config.yaml
translate: 0.12
upsampling: "nearest_conv"
eps: 1e-08
weight_decay: 0.09
adamw_weight_decay_other_params: 0.05
Rows from block 3 of a small segmentation model, named by matrix and row number. Rows with one number belong to one channel. Each number is 50 + 12 x the weight over its row's rms, rounded and kept within 0 to 99. All counts start at 0.
After each channel's rows are labels from the 100 images, of 14976, where the channel reaches its highest value: "responds to" is what is common among them. Only what is clearly more common there than usual is listed. The data: short English words printed on busy colour backdrops. In brackets: how many of the 100.
# convs0: first 3x3 conv (model.mid.1.convs.0.weight, 288x288x3x3, each kernel summed), inputs 0-143
# convs1: second 3x3 conv (model.mid.1.convs.1.weight, 288x288x3x3, transposed, each kernel summed), outputs 0-143

convs0.139:57 47 44 53 58 46 41 74 31 35 71 43 42 53 50 52 34 31 38 05 67 63 37 41 58 49 51 55 49 54 51 55 53 29 44 36 47 35 36 54 46 45 38 42 40 24 49 46 63 45 61 42 41 64 64 47 66 44 56 52 44 35 42 60 49 54 63 84 30 47 68 46 40 42 14 56 39 45 46 67 45 58 39 49 59 58 36 42 52 46 61 63 52 46 55 62 25 41 66 38 29 41 67 48 41 51 47 59 47 55 61 45 67 58 73 76 41 77 46 56 35 50 48 65 55 56 61 49 81 41 61 47 42 64 48 41 44 50 62 63 59 47 55 53
convs1.139:50 46 56 70 64 47 49 73 66 46 64 58 32 46 40 35 54 33 44 57 28 45 59 51 40 37 39 60 72 70 35 36 38 55 41 40 72 47 64 46 40 56 29 29 42 60 73 45 54 42 54 44 67 57 44 64 26 57 53 49 22 48 45 42 54 54 42 48 69 49 41 47 53 54 33 41 34 80 49 66 42 61 51 54 60 48 49 51 48 63 44 69 82 63 38 59 70 39 53 49 60 48 60 61 56 47 52 53 41 42 60 53 34 46 64 52 61 56 57 48 69 63 82 39 61 62 36 50 56 42 22 51 21 47 44 29 47 47 45 32 31 39 38 38
responds to: bold (98); grey ink (38)

convs0.123:56 49 68 46 65 61 51 69 43 46 56 27 43 46 67 32 44 47 74 45 44 28 56 37 52 47 51 43 44 49 70 47 48 49 68 27 51 64 55 48 29 58 43 59 72 46 54 38 60 78 57 77 41 39 37 59 53 65 45 67 58 38 52 42 68 48 58 35 46 63 52 44 56 32 55 45 29 42 55 55 36 68 46 55 54 62 59 55 46 56 62 60 48 57 33 45 48 56 38 45 42 52 62 42 51 71 63 22 61 43 50 44 55 35 32 45 55 57 67 40 51 51 44 41 44 54 46 53 51 55 55 40 42 67 52 54 51 42 41 75 36 53 58 53
convs1.123:49 54 57 52 55 53 58 24 58 47 55 58 45 54 69 34 40 55 24 56 48 58 24 40 56 44 54 46 36 38 35 56 37 50 48 34 54 60 62 45 45 65 50 46 55 50 24 53 58 54 45 41 30 24 30 41 48 40 39 36 37 39 52 42 44 29 49 46 50 55 56 43 53 29 26 25 37 20 44 52 50 72 42 37 30 49 62 40 34 53 67 48 49 48 42 44 45 55 46 47 59 55 49 32 53 44 59 77 44 55 24 52 71 39 62 54 77 47 68 35 56 26 38 42 68 70 50 38 39 48 42 48 45 34 38 45 45 45 59 29 59 52 54 35
responds to: capitals (79); serif (72); the letter n (48)

convs0.47:40 45 84 51 42 42 31 41 35 55 20 53 65 62 43 65 47 44 59 63 62 53 55 31 55 60 50 47 39 59 41 44 39 50 50 65 58 58 39 43 47 49 64 61 45 52 49 64 49 50 55 56 30 27 51 75 57 48 45 62 72 81 64 47 43 57 45 69 45 69 68 43 29 62 54 42 32 39 65 60 36 63 49 37 68 48 48 66 48 74 39 34 82 49 38 33 50 63 40 72 39 68 44 42 39 60 76 42 66 63 47 46 36 31 52 52 33 50 56 53 38 44 53 68 40 45 37 67 68 38 77 64 37 60 47 49 33 52 41 24 42 50 68 69
convs1.47:58 39 40 53 53 37 65 52 32 55 38 41 34 58 61 63 60 64 64 71 51 60 56 54 36 45 48 50 50 73 39 56 39 54 57 66 50 67 34 56 46 43 55 53 53 46 37 31 30 60 69 47 58 53 55 41 38 52 47 51 44 42 61 41 50 39 64 40 50 36 45 42 48 52 54 48 42 47 78 52 36 54 40 58 40 43 46 73 33 55 45 35 33 41 46 57 22 54 23 60 44 76 54 39 50 44 34 54 54 30 42 55 43 61 42 56 45 58 35 67 73 46 62 54 57 50 69 42 70 47 44 66 42 18 37 54 33 25 56 36 49 40 52 26
responds to: first letter capital (60); the letter b (27)

convs0.53:42 51 45 42 49 68 31 44 59 51 55 53 51 41 73 41 58 55 29 72 62 34 52 56 42 76 48 60 66 46 57 58 56 55 50 42 61 29 39 47 81 32 56 54 35 36 40 53 48 48 20 60 67 57 40 44 65 44 52 39 65 44 42 60 52 45 28 36 69 59 64 39 27 47 31 51 49 67 35 40 50 50 35 35 41 39 43 45 63 24 59 48 46 52 67 22 45 42 55 46 35 36 31 55 59 49 48 55 61 44 49 33 21 63 42 58 34 52 48 52 69 49 53 45 28 61 63 44 50 50 30 37 55 44 55 47 58 56 47 50 72 61 53 47
convs1.53:76 75 39 48 44 31 35 57 51 58 33 45 34 16 58 47 59 62 36 51 59 77 51 45 21 42 60 42 37 55 49 64 39 65 43 61 76 55 44 29 36 64 51 64 51 49 29 34 47 51 40 49 55 57 40 70 58 61 53 60 40 49 33 35 44 48 58 52 54 45 60 59 49 22 63 58 46 43 52 53 57 47 62 77 74 45 43 47 53 59 50 46 45 56 50 58 46 55 42 61 38 36 48 55 41 19 40 42 55 66 41 43 44 50 41 57 57 46 37 32 36 43 64 63 48 32 52 49 40 62 47 54 70 56 57 49 53 74 64 59 62 45 69 68
responds to: the letter a (72)

convs0.150:48 52 68 29 22 52 58 53 48 57 26 49 44 43 42 49 53 57 52 23 50 47 63 31 59 65 44 48 42 48 53 61 33 52 56 47 59 55 66 35 45 68 80 48 58 56 55 74 34 35 67 68 27 54 62 40 51 62 37 43 52 62 57 42 53 65 43 59 44 62 43 30 40 42 36 50 26 48 59 35 47 42 44 56 43 35 47 58 70 58 49 47 48 63 23 65 51 60 55 43 52 59 35 63 51 41 53 43 42 50 55 49 73 33 42 58 51 50 49 72 57 42 44 60 43 38 80 46 66 65 56 50 32 29 59 43 53 53 37 71 65 61 73 61
convs1.150:50 53 43 50 44 56 63 44 63 32 62 50 54 55 41 54 19 69 32 36 42 55 50 40 55 56 38 35 41 30 53 52 63 76 60 43 68 49 45 54 44 67 48 46 63 55 79 45 39 74 23 50 60 44 48 31 55 58 29 41 35 41 46 57 62 57 43 71 40 56 68 52 50 37 42 41 48 37 50 38 63 59 50 55 27 44 41 55 40 50 48 63 62 63 56 51 48 33 53 52 52 57 51 51 73 46 54 55 41 50 31 56 63 53 56 63 49 42 54 65 56 50 45 47 73 58 36 46 51 50 36 62 57 39 57 56 24 57 50 51 53 48 55 35
responds to: first letter capital (61); the letter i (53)

convs0.171:46 43 49 40 45 52 35 46 44 51 65 42 56 49 34 43 55 45 59 57 53 75 50 33 49 51 20 48 43 63 52 64 52 42 58 47 49 53 54 48 71 33 61 47 73 41 44 47 53 38 52 47 62 59 62 53 65 40 72 38 48 25 54 62 34 58 73 48 40 47 52 36 42 27 19 56 42 83 47 41 43 38 29 50 46 54 56 63 51 49 52 50 37 54 35 44 40 83 58 43 45 46 59 46 63 52 53 55 39 48 63 33 53 49 79 63 47 33 45 78 39 87 45 49 53 54 40 83 25 57 50 63 61 65 51 45 51 31 55 49 43 37 42 48
convs1.171:36 53 51 57 38 42 54 38 54 46 37 40 75 39 40 60 49 36 52 23 54 27 46 39 63 25 43 54 60 54 46 60 36 21 52 37 57 67 27 55 49 55 69 29 53 50 48 72 60 54 34 44 50 35 33 54 58 42 56 38 42 41 37 40 55 47 62 36 51 66 51 37 58 56 40 48 49 53 38 50 54 60 43 20 47 58 69 55 31 44 45 85 76 49 55 34 70 53 35 26 49 49 41 75 67 61 57 42 55 59 35 54 53 44 77 40 62 50 67 36 34 55 57 26 67 40 45 42 42 50 51 46 35 30 32 41 56 42 36 35 52 71 53 46
responds to: the letter a (75); the letter j (60); the letter m (53); word: jam (33)

convs0.90:50 71 38 49 75 32 53 52 61 38 68 63 48 37 38 10 54 40 31 61 53 47 44 47 42 52 47 50 56 35 60 34 22 35 56 43 71 43 58 59 54 70 42 59 46 49 56 63 28 61 52 39 51 43 62 30 79 55 58 43 39 35 52 60 35 51 50 78 22 28 66 27 40 36 48 40 36 71 38 36 51 67 49 61 45 46 57 42 48 45 56 28 42 56 45 54 49 38 36 50 80 66 71 42 46 50 53 46 31 40 60 45 49 55 47 88 43 55 42 49 61 43 70 54 31 35 34 60 60 64 41 55 70 53 63 46 49 36 49 51 46 35 60 62
convs1.90:40 48 64 59 56 59 65 70 33 37 38 40 39 54 74 57 48 64 53 46 47 56 60 60 37 72 46 57 72 25 66 50 55 50 31 38 65 40 37 49 51 51 44 48 48 64 63 40 58 43 61 58 71 64 65 39 59 59 57 50 70 50 57 61 57 63 41 70 59 46 57 57 74 39 46 56 33 38 58 59 47 63 52 52 30 63 56 41 37 56 32 45 49 49 63 73 54 44 53 43 62 35 50 64 46 60 58 37 57 44 40 59 56 49 46 49 41 44 48 27 73 37 33 49 42 49 74 46 66 43 54 44 36 55 69 57 54 47 65 62 28 32 39 42
responds to: first letter capital (70); the letter t (55); the letter f (29)

convs0.5:42 59 63 45 39 18 73 38 45 53 59 53 55 51 50 31 45 42 77 31 54 31 69 52 44 53 63 40 46 40 36 66 64 44 56 57 40 52 46 44 35 48 50 46 47 35 54 39 59 50 51 50 31 29 51 59 48 64 54 55 49 40 61 47 61 61 56 38 40 68 49 42 39 42 40 33 49 44 53 38 58 50 63 49 63 61 41 46 58 53 69 69 52 49 34 60 59 41 63 35 57 56 36 32 43 48 66 59 39 49 29 60 71 48 34 63 49 41 33 51 53 61 56 59 49 37 45 33 43 55 72 37 54 52 55 31 49 61 44 40 46 45 51 50
convs1.5:37 33 45 64 42 76 29 43 46 31 45 54 31 71 70 52 56 55 44 74 38 68 40 29 47 49 35 46 32 25 54 32 38 33 56 47 54 42 38 52 43 42 58 36 42 67 33 50 62 54 64 50 58 62 33 47 43 47 53 60 71 51 53 61 31 34 49 55 62 26 52 51 71 44 46 64 63 57 60 78 46 78 57 43 57 62 50 48 51 54 63 51 50 36 46 39 42 49 41 22 52 56 56 44 51 69 67 55 44 37 59 71 56 32 65 53 34 55 49 47 67 63 67 44 49 56 40 29 50 38 49 46 54 59 56 75 68 44 60 48 54 35 61 29
responds to: bold (87); the letter p (33)

convs0.121:46 49 50 74 39 60 58 46 54 55 61 34 61 25 67 50 65 56 38 42 67 60 20 42 38 75 50 69 58 44 62 64 64 63 61 53 48 42 20 46 56 40 39 54 59 55 60 35 52 47 41 67 54 73 38 43 39 47 64 63 66 34 37 63 42 55 56 66 56 57 44 44 41 57 66 42 60 49 74 39 52 57 59 62 24 70 53 40 64 54 38 53 39 41 36 29 54 45 49 59 60 57 64 55 35 39 49 66 47 43 68 47 25 77 36 54 42 48 49 35 56 59 41 52 54 49 37 39 43 41 54 34 46 31 50 69 48 59 70 62 47 56 57 50
convs1.121:78 43 33 43 41 60 61 59 40 50 41 62 53 49 67 51 59 49 71 58 66 41 49 70 08 48 58 50 58 48 41 35 45 59 42 60 40 55 56 33 43 37 66 50 57 63 25 64 41 29 44 67 46 59 35 62 40 37 42 31 51 64 47 41 33 65 30 43 40 65 29 50 73 33 59 60 44 69 62 38 41 41 92 64 68 50 53 41 47 45 47 35 55 61 60 74 38 49 20 49 46 41 36 50 41 46 38 37 57 41 49 45 49 53 40 34 32 52 64 67 56 70 55 65 45 36 71 69 62 47 48 47 64 72 46 59 78 48 65 45 62 68 52 49
responds to: first letter capital (72); the letter w (34)

convs0.109:66 57 29 45 50 58 32 46 79 53 69 50 50 28 38 66 57 27 35 38 55 40 43 38 32 50 62 51 59 42 69 59 22 35 30 47 44 48 37 37 25 47 43 36 61 57 46 28 39 36 65 65 57 51 62 69 71 45 48 58 47 42 49 59 49 52 45 56 42 39 54 45 43 49 38 47 34 51 44 32 49 33 73 63 50 58 56 57 54 41 42 48 31 42 50 28 54 48 51 55 46 55 46 48 59 31 27 62 40 44 64 36 70 46 65 57 49 47 36 47 52 44 69 51 43 32 63 24 42 36 42 60 63 30 45 28 52 38 63 56 32 38 39 44
convs1.109:26 48 53 26 32 58 40 49 68 44 41 64 32 52 74 59 21 47 51 49 50 44 43 28 65 55 59 52 39 53 50 79 47 53 39 51 45 29 49 67 72 47 53 43 53 57 44 62 45 53 44 16 65 58 60 65 60 74 37 71 50 43 49 57 38 61 54 39 68 63 58 74 45 66 46 45 52 64 47 54 47 39 58 51 39 43 46 83 54 52 46 40 63 40 49 44 58 59 52 50 56 46 51 71 39 52 75 47 59 41 44 59 28 58 45 37 53 44 52 40 62 18 55 48 65 50 52 41 36 46 68 48 41 36 63 69 31 53 62 74 40 43 30 54
responds to: curved (60)

convs0.88:49 66 49 50 71 49 43 56 37 51 44 53 42 67 60 25 61 42 53 50 35 33 39 38 55 61 58 29 60 50 70 43 58 54 39 29 60 50 34 53 28 45 51 38 55 49 57 36 28 66 56 54 34 34 40 34 46 47 44 49 59 23 34 50 54 59 48 47 39 64 47 46 63 46 13 50 43 60 35 54 30 50 53 38 49 41 18 54 52 51 55 41 37 51 30 61 29 43 51 24 65 40 33 36 47 62 35 42 31 35 62 53 53 43 75 63 29 37 56 52 52 73 52 41 56 65 60 63 44 50 31 63 59 47 63 61 63 19 58 56 30 51 56 25
convs1.88:35 43 67 36 31 46 24 48 51 54 53 57 40 46 58 34 50 27 64 50 44 62 30 44 61 44 53 43 57 43 54 60 47 57 55 15 53 55 50 49 51 63 61 42 46 52 68 47 52 58 51 65 47 64 51 27 70 33 54 50 49 38 42 43 47 52 50 58 49 31 56 59 52 45 35 30 45 36 33 57 53 72 49 42 68 53 63 48 54 66 69 41 48 55 39 54 27 37 69 52 40 43 56 61 43 60 57 65 37 88 39 41 41 36 27 51 52 49 46 37 41 48 40 57 31 55 38 47 38 75 69 64 65 32 71 45 31 37 49 56 46 31 50 44
responds to: capitals (82); the letter a (63); the letter r (52)

convs0.151:55 56 32 48 61 45 65 56 43 51 55 53 53 42 32 60 54 43 54 46 51 54 54 54 28 53 64 51 54 46 46 58 58 52 23 43 40 47 30 55 42 52 48 71 36 44 53 54 55 63 48 71 51 52 36 55 48 56 61 64 32 43 50 56 75 41 51 46 37 50 53 49 53 65 60 56 36 55 59 26 64 60 63 46 46 47 46 64 34 43 58 37 50 46 56 33 43 58 55 42 48 40 39 60 66 46 68 54 54 58 59 47 67 47 48 67 53 49 42 40 57 88 47 51 61 42 69 36 62 37 42 53 50 45 57 40 54 26 52 49 35 66 30 35
convs1.151:65 72 66 39 48 53 35 38 56 45 36 49 46 31 41 46 55 53 36 49 46 61 51 44 52 55 53 55 29 40 51 46 46 31 53 48 55 24 47 50 58 45 45 32 58 56 44 23 49 79 68 64 55 54 64 40 70 47 58 45 54 21 74 43 44 46 58 47 78 60 62 63 51 45 51 35 38 60 38 82 47 43 41 57 35 60 31 45 67 56 42 53 61 64 53 10 36 46 50 45 68 73 52 40 49 64 55 60 45 48 66 43 43 52 53 44 36 75 70 29 51 47 56 53 37 40 58 49 27 54 62 61 44 36 52 40 46 42 51 63 72 37 71 48
responds to: curved (74)

convs0.23:57 55 50 29 47 63 37 50 43 48 63 86 44 74 51 49 58 47 69 65 68 30 42 42 48 53 58 52 61 45 57 24 57 47 36 46 49 50 50 30 43 24 39 53 55 61 36 37 61 44 30 56 48 49 50 41 51 51 57 50 54 42 36 62 64 40 36 58 43 41 53 38 34 29 55 45 45 35 29 27 47 75 60 68 23 63 60 51 37 61 50 46 51 44 49 66 55 67 31 61 69 33 58 40 62 64 48 64 38 59 51 44 34 51 32 33 56 48 38 46 79 51 77 63 56 56 35 50 44 45 34 27 57 47 60 60 61 46 34 48 53 55 51 52
convs1.23:50 48 50 46 51 40 44 34 58 36 48 53 38 49 26 32 60 52 60 47 66 62 46 55 49 51 23 61 45 48 60 58 28 42 82 51 35 59 56 45 21 58 36 51 50 71 55 37 42 35 86 30 34 51 62 60 39 45 56 53 69 35 46 58 29 45 71 20 53 48 59 43 55 59 50 57 45 62 56 60 53 67 54 67 42 59 50 45 58 46 53 34 75 37 39 42 45 43 43 64 66 59 61 42 29 60 56 59 50 45 66 60 45 42 65 65 55 34 62 30 51 49 55 38 46 60 61 74 61 46 44 55 41 58 55 54 58 63 35 29 57 45 46 54
responds to: capitals (80); serif (68); the letter a (61); the letter w (28)

convs0.269:66 46 60 45 63 55 57 57 65 39 45 36 42 51 67 23 53 62 54 58 46 32 70 58 52 66 47 50 56 49 53 68 51 33 80 34 27 73 41 28 51 55 42 59 48 52 49 58 51 32 65 48 27 36 49 50 49 44 44 52 62 43 51 51 53 68 45 55 47 58 52 49 28 39 45 59 36 20 58 38 35 50 76 62 48 52 41 62 44 67 32 61 68 37 53 57 74 49 55 52 57 48 49 61 44 41 53 29 53 66 40 35 47 59 36 54 44 43 55 39 51 29 38 47 33 32 66 57 62 46 73 25 50 32 66 47 49 68 43 46 45 40 38 28
convs1.269:41 62 45 49 60 50 45 45 51 44 67 68 43 44 65 43 43 49 42 73 74 45 59 72 42 72 39 61 36 67 75 48 51 57 94 39 32 67 53 45 49 67 41 66 39 44 55 39 55 47 41 38 33 44 55 62 47 55 33 30 49 49 51 35 50 47 69 59 55 57 57 75 78 59 58 52 51 33 74 62 46 38 25 59 31 42 51 68 39 52 53 41 34 25 34 42 35 51 50 71 45 46 40 29 68 71 53 60 50 60 47 67 52 28 51 52 60 53 49 48 52 37 45 47 60 60 54 61 50 39 49 46 43 48 36 56 51 49 33 40 38 57 69 53
responds to: capitals (66); curved (62); the letter a (60); serif (56)

convs0.185:57 51 53 27 38 43 57 65 59 45 60 70 42 51 51 43 60 35 47 58 66 58 64 48 50 55 69 24 42 33 34 30 46 40 36 29 60 59 48 58 58 40 46 66 62 48 55 51 59 48 95 48 23 38 68 65 60 57 62 48 40 69 41 46 48 28 35 77 32 38 54 31 43 50 48 61 59 36 34 55 54 65 57 50 45 49 51 44 43 43 48 48 37 56 52 58 65 45 36 37 36 43 49 35 42 49 64 74 52 58 48 32 56 57 52 40 42 41 28 45 50 63 46 42 54 59 54 45 39 45 58 56 59 40 71 35 49 51 40 55 43 56 55 53
convs1.185:36 48 61 59 55 49 58 60 47 53 33 46 23 55 42 62 59 56 54 35 65 55 31 48 60 59 53 54 60 47 63 30 44 49 76 53 49 56 50 57 34 50 60 57 59 59 56 44 48 37 30 39 49 50 71 54 43 46 45 63 45 29 46 44 49 75 77 29 49 37 70 51 44 53 39 62 41 47 58 72 50 49 35 46 64 58 57 62 84 19 52 57 55 54 41 28 59 53 50 31 59 56 43 57 46 36 57 54 59 47 56 50 46 53 64 57 63 43 58 66 49 64 46 43 25 58 45 64 37 44 39 56 44 49 53 50 17 39 44 37 59 60 51 37
responds to: the letter a (68); capitals (67); the letter y (31)

convs0.281:37 73 42 47 53 63 50 37 43 57 58 60 57 57 38 50 66 69 43 52 54 51 62 47 68 48 41 46 68 42 49 62 62 69 53 64 48 54 66 38 34 34 65 56 28 57 54 41 50 37 41 36 34 43 51 40 59 48 40 73 40 55 31 46 42 54 41 38 48 44 36 62 40 42 47 61 64 24 66 49 33 55 60 37 43 37 75 57 47 47 29 57 57 30 59 45 40 45 81 62 72 54 55 36 40 66 47 49 78 76 30 52 52 56 66 29 39 59 71 66 59 52 65 54 61 71 44 50 22 53 64 69 52 62 47 28 53 71 53 47 46 46 52 40
convs1.281:49 53 47 53 38 36 48 51 65 59 71 74 66 47 49 60 49 61 57 58 55 52 59 48 45 47 59 62 38 38 72 45 30 49 67 47 59 62 65 79 37 45 17 49 58 51 47 40 57 62 74 48 51 49 41 57 36 36 46 61 62 51 51 60 54 39 52 37 43 39 60 46 62 84 46 49 37 57 43 58 54 55 38 44 44 41 56 62 54 42 68 61 45 47 46 70 59 43 68 33 43 58 30 66 36 54 43 55 44 31 44 59 43 50 74 52 57 57 41 41 34 51 52 46 31 43 48 46 57 57 55 54 12 72 40 58 39 62 23 68 41 78 66 49
responds to: capitals (63); the letter w (38); the letter m (32)

convs0.78:53 60 57 50 55 52 28 41 54 55 64 47 50 49 32 36 47 39 47 50 59 72 27 22 42 40 52 50 49 36 52 67 40 54 54 37 45 33 56 69 40 47 57 33 52 42 54 51 31 64 73 61 34 52 59 57 83 52 56 62 62 52 39 51 50 68 50 32 41 42 52 33 55 76 48 42 32 74 40 53 34 48 75 45 37 35 41 33 47 50 42 71 53 40 51 46 55 42 65 36 56 30 48 65 45 60 68 57 56 34 43 32 38 47 47 61 57 72 46 55 43 43 39 45 45 40 46 63 59 35 46 58 32 43 51 32 30 49 38 56 46 58 57 50
convs1.78:56 67 50 50 54 61 33 59 63 53 50 43 51 53 47 37 36 41 47 50 34 44 62 26 50 40 27 45 62 32 49 39 51 47 34 55 48 49 27 45 45 60 45 68 63 30 40 50 74 25 33 30 59 58 55 44 42 63 56 70 78 44 60 78 42 67 54 29 58 46 63 69 26 66 49 62 52 55 53 70 26 43 31 40 39 54 72 48 53 68 62 59 40 34 40 57 60 56 49 14 44 50 53 67 54 45 67 43 36 56 64 18 28 46 62 51 34 61 51 73 36 53 37 41 43 79 51 41 58 57 44 55 53 42 39 51 42 39 45 54 52 44 62 49
responds to: first letter capital (61)

convs0.124:45 59 47 42 23 51 58 43 48 31 73 56 34 29 54 30 38 41 37 48 34 39 48 28 41 43 61 44 53 47 58 53 33 33 50 46 55 40 67 45 24 56 68 56 39 72 56 63 31 68 62 79 56 53 34 47 60 55 47 48 36 50 41 56 63 54 34 41 58 48 61 69 54 58 58 45 34 32 52 51 68 54 54 66 36 47 46 54 51 58 55 41 51 46 58 49 35 51 45 47 71 30 41 29 59 48 64 91 41 67 66 51 49 54 47 32 65 49 41 34 45 73 39 69 48 23 36 41 41 39 38 59 56 36 55 44 28 37 43 49 43 56 37 52
convs1.124:50 58 63 42 37 62 43 31 49 31 43 40 32 75 50 55 59 66 28 54 38 60 30 39 64 67 41 59 49 44 53 47 52 29 65 44 69 25 43 47 48 39 59 52 65 51 39 46 49 55 44 37 54 51 69 53 70 54 58 53 50 44 47 54 34 61 40 57 48 37 64 41 45 53 39 37 23 50 64 46 69 45 50 55 52 75 33 58 58 49 42 53 34 64 50 39 50 54 55 42 84 62 64 41 56 61 59 26 58 64 52 44 52 68 58 53 46 46 59 60 62 38 66 48 67 35 24 59 64 54 29 33 65 50 77 59 52 38 47 61 59 59 34 31
responds to: curved (68)

convs0.209:49 44 53 51 51 57 54 42 52 52 81 54 35 51 51 41 57 18 34 40 50 37 38 43 45 54 30 42 41 45 38 50 60 40 56 62 38 50 58 60 31 44 28 40 62 30 48 53 29 29 58 55 36 60 43 51 56 49 67 42 50 31 58 46 49 47 47 48 49 45 48 29 30 60 45 42 54 50 46 20 29 57 65 64 50 65 48 64 61 35 67 62 56 65 41 58 47 41 60 65 65 42 48 56 46 47 79 68 18 53 63 23 66 61 41 49 43 76 38 53 61 41 47 75 57 53 35 48 54 42 32 61 62 35 45 45 40 49 53 58 34 44 47 64
convs1.209:47 59 75 38 59 57 19 56 46 32 60 42 61 56 35 61 54 31 25 64 47 49 49 28 76 62 61 46 36 47 61 60 45 55 60 62 66 22 65 56 52 48 42 59 59 51 62 29 43 65 66 75 67 40 70 43 57 52 60 55 40 40 69 65 58 48 55 46 51 51 62 68 52 50 46 32 29 45 46 55 52 66 56 51 59 63 51 45 46 45 59 48 55 48 49 32 59 50 65 44 41 60 36 42 48 75 73 67 70 53 46 62 47 61 65 49 48 47 62 46 71 28 32 43 49 48 41 43 41 47 45 54 55 50 80 47 42 62 52 63 38 38 53 48
responds to: curved (89); bold (78)

convs0.102:60 60 40 44 78 70 66 71 46 64 46 64 47 46 41 61 71 46 59 32 33 49 45 57 50 56 30 63 58 60 40 53 74 35 43 45 46 58 28 25 46 46 25 63 75 51 60 37 33 46 50 62 23 27 48 32 39 54 63 43 52 49 54 54 55 49 61 56 56 40 47 26 25 56 31 47 34 27 37 56 46 50 44 45 59 65 56 57 53 75 52 44 56 66 38 61 44 54 54 44 55 54 31 65 70 38 56 63 31 57 58 65 54 40 48 79 15 42 59 55 60 56 54 43 37 48 49 55 38 60 51 52 55 52 38 65 53 49 72 58 53 31 50 46
convs1.102:53 60 41 38 43 36 59 61 40 30 68 78 54 57 38 18 46 55 36 47 68 37 61 70 46 52 30 35 67 46 35 52 44 68 44 48 47 52 41 58 66 61 63 38 28 52 56 61 42 62 52 54 57 60 34 45 60 35 48 26 46 31 36 56 54 43 38 62 52 66 52 46 51 53 43 43 80 38 44 40 52 34 79 48 45 50 53 58 70 38 36 36 55 45 43 52 77 32 41 64 53 83 55 44 67 57 39 63 59 65 40 58 52 36 45 61 45 33 75 52 38 47 32 30 60 49 61 43 57 45 40 63 60 59 60 42 55 52 52 42 58 62 68 59
responds to: the letter a (73); capitals (70); the letter r (55); the letter f (29)

convs0.186:58 46 47 55 43 32 56 51 54 65 58 63 37 40 61 31 71 48 37 52 28 49 52 42 55 69 65 49 44 55 36 33 53 28 57 48 48 42 54 55 34 46 20 59 58 34 52 36 27 47 40 52 61 59 39 49 46 36 43 46 41 37 25 49 52 47 56 42 55 65 51 18 62 56 54 65 14 39 38 49 63 52 46 67 38 39 43 58 53 53 48 62 53 54 31 95 52 53 52 36 42 33 31 48 38 45 53 65 34 48 71 41 37 61 31 51 31 47 51 34 39 46 60 54 34 72 44 62 62 29 56 59 54 45 41 67 59 68 43 40 44 60 23 48
convs1.186:39 51 47 54 59 43 39 39 35 31 55 54 12 55 33 64 46 46 50 64 63 58 69 53 68 31 27 53 34 27 50 53 51 44 34 42 52 56 40 50 58 55 59 25 45 66 45 43 52 59 67 51 57 79 50 56 47 66 45 42 51 60 43 23 43 50 24 38 41 38 51 66 54 39 34 31 45 54 53 60 51 59 54 46 45 51 46 54 51 59 43 52 64 44 59 44 26 36 58 65 57 63 15 16 54 41 62 56 52 51 43 51 50 41 41 65 56 47 49 20 73 53 32 68 44 57 40 42 56 47 45 67 31 48 51 49 71 67 61 30 43 39 73 60
responds to: the letter a (65); the letter m (35)

convs0.160:58 60 55 54 33 51 60 45 46 71 71 48 35 70 45 38 57 36 44 38 41 29 59 46 45 49 57 51 52 60 40 36 43 62 57 16 48 43 35 50 40 50 50 72 59 50 41 71 55 48 67 54 49 51 48 60 29 52 33 40 32 43 47 39 43 52 62 44 38 52 34 45 42 42 48 44 34 42 56 74 56 35 52 41 43 39 50 48 50 55 45 52 37 50 56 77 34 54 49 37 47 60 42 57 56 48 36 50 50 50 48 45 56 38 32 66 44 54 61 44 52 50 29 67 55 76 43 70 68 40 35 54 74 52 30 44 63 51 52 46 89 95 49 46
convs1.160:53 44 54 71 61 47 54 40 55 49 54 50 62 56 43 57 56 60 37 55 65 49 55 51 52 46 57 62 46 46 55 47 57 51 46 50 63 57 50 46 65 50 43 38 48 29 53 53 56 59 59 27 32 60 47 43 39 67 54 41 52 56 33 63 73 73 52 65 47 52 51 55 47 64 59 50 54 44 36 37 41 62 63 77 46 74 37 47 57 41 37 47 66 50 66 39 49 62 46 30 29 61 51 38 43 59 43 35 50 60 58 34 49 44 65 56 56 64 52 40 64 49 55 47 22 44 49 42 48 32 40 78 58 45 62 59 58 43 36 19 66 46 52 57
responds to: bold (85); the letter a (76); grey ink (38)

convs0.165:47 25 60 49 44 53 46 46 68 54 45 60 69 38 54 59 44 50 51 43 58 28 31 36 60 37 52 36 65 49 52 28 43 42 55 35 50 50 45 48 48 30 73 35 63 45 45 48 53 37 71 39 72 46 55 63 66 55 48 72 75 58 41 36 64 45 63 46 37 29 43 44 48 50 59 39 45 60 56 68 45 28 54 58 44 39 54 26 38 44 58 64 53 53 41 49 60 48 49 31 44 49 68 65 27 63 60 37 56 54 46 35 38 55 46 51 61 37 43 43 65 52 63 70 45 62 34 39 20 34 47 32 40 45 39 56 38 65 37 58 54 57 48 51
convs1.165:60 56 56 65 45 36 62 75 66 43 35 67 40 77 60 44 69 29 47 55 58 55 42 68 37 52 40 63 42 51 42 50 14 50 75 64 54 69 47 62 47 41 53 44 56 40 55 45 68 34 36 62 34 45 54 70 38 41 58 34 50 49 44 39 44 51 47 52 24 65 49 59 52 56 30 52 43 51 70 48 65 69 49 51 40 57 56 69 47 39 44 40 51 40 42 72 39 48 48 56 44 62 57 56 49 56 53 51 38 53 47 45 46 35 52 73 48 38 36 33 42 45 67 46 53 61 43 50 38 49 54 55 52 58 54 40 48 55 46 43 36 58 45 63
responds to: bold (87); small letters (63); serif (56); the letter w (27)